{"targets": ["creature", "coat"], "num_classes": [12, 6], "norm": "layernorm", "norm_position": "pre", "drop_path": 0.05, "loss": "cross_entropy", "beta2": 0.95, "lr": 0.0034, "beta1": 0.95, "shampoo_beta": 0.95, "eps": 1e-08, "epochs": 150.0, "final_lr_fraction": 0, "weight_decay": 0.06}
Rows from block 5 of a small image classifier, named by matrix and row number. Rows with one number belong to one neuron. Each number is 128 + 24 x the weight over its row's rms, rounded and kept within 0 to 255. All counts start at 0. Numbers have three digits each.
After each neuron's rows are labels from the 100 images, of 14848, where the neuron reaches its highest value: "top examples" is what is common among them. Only what is clearly more common there than usual is listed. The data: drawn small creatures on textured ground. In brackets: how many of the 100.
# fc1: MLP up (model.blocks.5.mlp.fc1.weight, 1024x256), inputs 64-127
# fc2: MLP down (model.blocks.5.mlp.fc2.weight, 256x1024, transposed), outputs 64-127

fc1.144:096117133135122098087078137135150104133126170161140071118126087117123142136117115147117098158164098107129111106135106105083095113111088078129108168113093095145145127112088122100117131130125135
fc2.144:118113119127132132125099144109184133153135105092092120185099151169124084130136110145147126111129124160150096126130165178136096119130097108137151083144111124101100169115127159142153128120093153
top examples: striped (72); turtle (37); blue (28)

fc1.704:169173151127101099136116150115123133131097101125106159139130108172120148153139185117107110116160134162129139141141137116117105100115125127146105106102141133145161135164167117157113152132153145
fc2.704:099122127126096138162123128130108134113158122126101110148142117117174123083155126122122151113113143046095111056069116141166147179139159135141117119106116153137148121127129112123122143127105083
top examples: plain (63); turtle (53); fish (47)

fc1.722:140105098112129124127161114126095129116113110138084140103099090141169108185134149141127121130109118154122092152114133084113137114139107062124123143096146135108095087150059168182126141144133161
fc2.722:119122152115103130097123145123141098120140095156128134179105151137127148132122147107116166119127156145106171141136170123164148112082094155109125130113131126167137133132182107137113156091157118
top examples: jellyfish (52); purple (33)

fc1.298:114136115124123162140131108147124182123094115144110127157153118097140151143142146128104128125157162110108139109142124144145122106127139112177092156134141158130172101147090114116113147149166153
fc2.298:124130159111111137107102103131133139129139103102125069154120096116091109081139105142118087175145117133130127122151158115088098121144128106132156113148131121129115124096143139148144124157109109
top examples: large (53); white (34)

fc1.319:145142158116111098125137162175114130115125103164134119141135121146131131129120106159135129114123103120163096136093131137160111155121118120124123145090093150128162129150130142119112114097130105
fc2.319:100112153159127141097127141090121120115124151070117146120111096100113097117142169086107129161103116165090117141130133132128149084166123138140164152138132125152138064127085130161132119132132138
top examples: plain (67); butterfly (61); blue (28)

fc1.234:110154152098160164102123131151137102125111158149120150107127116100103106117084082128151163131159115139139101149132133168150154069140135118139144119143099102104109158108133126135109106131086129
fc2.234:153141155117149183146124069120138110138091097125180154129135151161138164119190151119125166093104136161082122144123094167117112158118150151149110106116144118118084138151100134154122115144107097
top examples: jellyfish (70); crab (26)

fc1.68:133122128158136147101098102142134111098120114115136182128104120146150075093116111121112145109114166128123116096139111159145148129135158138112158114118132125092104143103180121129117104155162174
fc2.68:103087171148115196132112141183153129161123182114123129129101101176109122143104118129133135098097138108124172085140131097148094149141150116133161098137124082116157117100132140129143150118122110
top examples: small (78); caterpillar (38); crab (36); colour: yellow (32)

fc1.27:144076132072155109133125117102164147156156141135144097129124131133121141134147133120115110168157153164142102149143105101097183141122130117127132113117138115117094079134139140149109110149167118
fc2.27:148150146126111138122156070125171120146083092150121115141129111134153145085151127132131114156137128080159141145109170083101103131068103133099111148169146141125112114153133140101122093054145115
top examples: large (87); butterfly (48); jellyfish (48); coat: striped (39)

fc1.23:121131119134149139139078141163123112161141130132139159142164145115106122115122182119142079158152117110124125112155141111150134126139107160112089135156107128151103136126123083155154163148155131
fc2.23:114151122137140116083096118105124113134095148126109125129128122165142136146125090089069156108127115124146139136125145136105084132127181111131170105103104113125175093080142141135125083133101117
top examples: starfish (31)

fc1.357:116130142140108072097118130092127126144107099164102127089129099103142071128165098146116144079119092134117100103083132120159168110169132134103121149089133132174151163126134109163100112098129095
fc2.357:165092114108095090120125105142097128155086126089175140102074135134133106161144188123120176128108156162164140120137122169131119121138114132157099135180142095132163128109130099129113160136111152
top examples: small (52); snake (44); caterpillar (42)

fc1.188:155114135172114139166108118094091153113152164119162116128162076141136156166134166148172174160146128090117101131084143145156137104104122095115140133104146124168142121130143166156104138134115159
fc2.188:166111096116123127159120154107164109117157142146119130106109128119121114096178126147105157100107107148119096067152123127106133107131153154122110120079135130116106126107117140124145128156140165
top examples: striped (59); grey (44)

fc1.121:098095134134098113127166148121139143160068112128153107118135097168135146117149128134129124099152128129175123122143141142116147120140151150084090108122135133129123116142167129154130114098182182
fc2.121:166130119112137134143136172122130142127116155115138154132107109097149145128122154130133129080132174107112102107131128148088108139106148163101127146087135131112131130090129148156148136147121139
top examples: butterfly (61); plain (57)

fc1.232:159155123114134097121147165116108099127097112099123146121132114128140083118155088106127109112173105161060134114108152104111107126079135144144131156162099085108141117162164133108147119162130132
fc2.232:148138121119063127116124116137133106184112134099099074155160076110147150124166096141109125145126138101122123103130134105097162119108125114145115098139140135074124156184091143092172110122140129
top examples: butterfly (81); small (63); coat: plain (44); white (34)

fc1.267:141158121145118156149129127095112130098100127137118135132145159117147135162169128117099137130133135162128124073185111077148118118133146137152064113158095120081111150149158156149149082134123133
fc2.267:186143097126124137153133100094130117105106123101134153139142094118088127075144097163113135111137173114099197123138127127134124136097131109145142154119124119120132102119141133161173163102080138
top examples: starfish (70); small (66); caterpillar (29)

fc1.467:149149162145141138125149121138127086117165116104142119150131123124159145114123110121166148122111094162131152121101081098173140115132150129114138143117141132093159100128150125147112094090110122
fc2.467:148128107141131136130130107128129159137146094130115120075112155156147149107158130166167159116158152120174134108128141122121109156169134123132169107154082169142132102114129109121177175140094131
top examples: jellyfish (100)

fc1.202:111167134166146189101092107117129107156094111127157150122167160152113146136125116109102146124119131152167099076121145138137186129142127124081104115146110150100135131159126126133093132142168119
fc2.202:155128097135135131117108101113138123143118117138146168143106100150128151117100095138164147136149116075108155124112102149098120133114119116147140137127106141111129162123107111111103115155103114
top examples: starfish (92); plain (64); orange (25)

fc1.198:094119084140117100103160131115127087112122159151151138090090134142125104146123126107121108163106099097130120134113176128126112194126101148131138118091130111096098148142101156193165127116091148
fc2.198:144120145161128136143157143087121082134114115116079110134190152161143126160175143099084123141179132126116112155112130065098135120167111141113111109114117137142166140133142134110083143118129105
top examples: small (52); spider (40); jellyfish (33)

fc1.47:136155089097135146099117162083171128163125107098093102145136103130111127144153068120099128146111131128137093170142117115093143089129116141116123151121116176111154175097122108106116120173106128
fc2.47:109106153151137156099131156127124140126120095124132093109101135106086094124102111147150109123094106134094123127145119088138195114148136135163119092156123150128175074129147165120151140113115111
top examples: starfish (76); small (55)

fc1.648:123104159123116119124140111073098122116156101149102154163085087140148132108145158126096129195150125093122164093133111154117147120153106125122109122099123170109158099156121095139137129129128128
fc2.648:140098156135124163120135131143115133175115153162145133102125119153106131121164153102166098094116139142132133130105170119170145157121105107147138148124152109126073123125148124119135118152130161
top examples: plain (85); large (58); spider (39); creature: fish (26)

fc1.732:111112135127139099132107148114163131121155087132127137132133126139136162144174129103111101132148112161128143116105124101184148121120137103137151130130124156153123146118084124098112077119108155
fc2.732:107101145096098126137130166137173133155147108138152101112117126127130159125184114125132162105107120105112126138124131116097154117119129185102099112133147166119095112116153165122106139120118145
top examples: butterfly (85); plain (36); brown (26)

fc1.716:112114139147107149143061110153110110153117086141123104108136075120121085195100146123110105151106146162106125099091101098109116131132201115109106113138139171125123105086078188075139138118107118
fc2.716:148093151152141140113145150104117110089155144082157134145067123166182140092142131089078123121170105103113096139111120187112151106146121117156142171113084113169102124104124109173158121084159122
top examples: striped (37); beetle (26); grey (25)

fc1.226:156166171128131151158103094153216163111081111135138136136121144132148120095058143120111124096096167132103130125122089183111118125136109116130073148143158132119122130125124144153132140117118123
fc2.226:122110111162114087171091125128067092131146173151124178108125131128108110067114144110136146144125102138185114126175159142084151119111132124133142163132167082134156131129123114155120156153113120
top examples: jellyfish (48); scaly (42); white (38)

fc1.140:117161149139142116130128145102096098064139105151151086133145187110131132137114119143138133149115092153119109107160123101130132074157142131126129115132115148129163134147142137100123162141101138
fc2.140:140124161137122147138074101162171144165087149134121169132095128137147154111134106136107094094119135154112121127106191144122149128155134126157150090117146092120111134134123144160168119131161127
top examples: striped (84); starfish (32)

fc1.725:103166080106154099130138113129156122108116179095098163109137054101150164137113186114123132153134134133148138144148124136122119116116157138082109118137152126122135111120156086146108140167092087
fc2.725:121146167140106150135125123115113095107147101182142091127107155121148117119119177112139135108157096114134107121113126162144129119101145109113121164143138106134096141129151144138138122161159156
top examples: large (66); snake (39); spider (28)

fc1.649:134106127133095130162166138111118130139109109151146131130099138171147165129137140124106145103123106130099133084093116152135155182142078117070059092084119146110161084122180147191144136101148136
fc2.649:156136178133119131074153154107106125100152154105165123149156108087133095123154143159168100106153122117159114119113102116157127151120100083150176123133150171132117163099106114113131115139111150
top examples: plain (80); spider (43); purple (31)

fc1.386:117133108121131132115127160144148155100124123194136094101124164172142161128153102135122089128126133136134114112074106100160133128112153154091154125158136133128135094114173121106138130137152143
fc2.386:151131166147145124139099135130148144125117132101163140108134103108112118128135121088107149140108161121109136113170128154116149143159122120107074119126133071108122095124083155125162110124115117
top examples: plain (50); jellyfish (33); purple (26)

fc1.85:148078177142091122112092127162129119178136142117150111144079125133120107141149109126105091139116081163152140104089123111124146142112102156145140151123121155119097090120124149138140123111164150
fc2.85:114128140140113130102134119081085109138041099093124125095072134103120094100141109092120104163147100059115165122128154159130092135131134138108138127087076124123128114116131113140125132144133100
top examples: butterfly (66); plain (62); purple (26)

fc1.117:111145136166123169133147154150089149170166120129096115130078082089119082117117154130139146130119090101159091097104110125126157168160177128126137123135114097135161119170123151168081116139126168
fc2.117:102102118152082117123147133109071094154202126148127156144132111133154128188121153125129156150168141124153144154125164146105116135123073118098162145152141098157199126108094089125125113115100084
top examples: plain (44); fish (27)

fc1.346:117078126081115193103095103107147100124160097104105095139124159161150153108175133162096062106099118123123110098138164131122117148127081142116088115107141125120155149091055167110125087124071095
fc2.346:087112124110143145122157096081144132119135137168115152174069151111107116088130144134100145111173146127141130119144140161122096139156099134110124163089122086103097121152183129135101148117112097
top examples: jellyfish (63); striped (44)

fc1.558:102101140092082135123089149139173136164110153124132089118082136144147140141154130132085126136159101139105135141127082132151112164111120155130113093099177136134120172142122118155129127149120155
fc2.558:074080120124137186095130127071119154115110127112131111167151129100143153158133175149138134134113160106131140103156108132128130115131096145119139145101116112166135152104155142127078121155153149
top examples: small (77); dragonfly (37); starfish (25)

fc1.567:155150081111151117106142150116147080127132120097131138121137129151133164150154160148106123152135141146119117109109164107105119097080125171121150146141134155148123107111134131166138138139142099
fc2.567:111115112121109132193141137114162106086093138109079141114137118129142109153140173136139144133141135167132146092141124102114115101110197115131106108111149144132179133077096120097097131145115144
top examples: small (60); snake (38); turtle (25)

fc1.441:143116129122143133124161100097111114084150139129162143122135146115112122158137091096143152173124080119105091102113102170154149134073098152173070130142135102119102110131118092177105131127135135
fc2.441:119115124111114104165105125154190144132103128111114135131156138120137142131123150109094147081134121123123150143108176131117077145125112150153140129148108113151120096126151141118086151140103130
top examples: small (83); white (35); dragonfly (34); creature: starfish (26)

fc1.679:098123123112122111120106154144116132143154125128163161126127137171111159182115140116117139128124140140138107162127095114138132139091135138133113142132119126152161102133132115118104107111124176
fc2.679:101094136146090110105136133100144155144126165101102097103110136126122139143146149107090108116070120090111116156127155130105115103140143135150113133102099141058129106150100124113129089151082072
top examples: butterfly (62); plain (54); red (26)

fc1.509:126077144121122103129126130132152134154122147141121118127113147138143153126123160084124084126138104138146139171136141126101113092093151115150136125122143123153150143142129123120096100092090149
fc2.509:093139150160104110109076161115135151165100128148111136150112097115104108129171137157121117098136135084145142092084182113133158141158159134119108155129116174085141136126129147087128155151105135
top examples: butterfly (100); black (30)

fc1.684:118106149113127129090104153124105098104121095135172134118121159136098102146111157161132137135135165149154157121137127170165161137109127125124151175146145167087119145107134127159125110155132133
fc2.684:151137103128122102134112160143146119130067115127176134145142123123138118126134126134110141153177102086100097132092118155103137108105134167109101124130144095155122122133124152117129192155110114
top examples: large (63); starfish (31); dragonfly (27)

fc1.14:136145115133124123144086117105129089130126108140136155161109114105083130142121120101129134089147113134107100127093138164135111142097105099135145162155128125120089108126078098156087183170137122
fc2.14:092139117104108135122163158122132103097097158159121122163106103126121155118134185106142115123134149137115174134128119136134107162107135152139136144129117132173148147105102102140115086131100132
top examples: large (67); crab (66)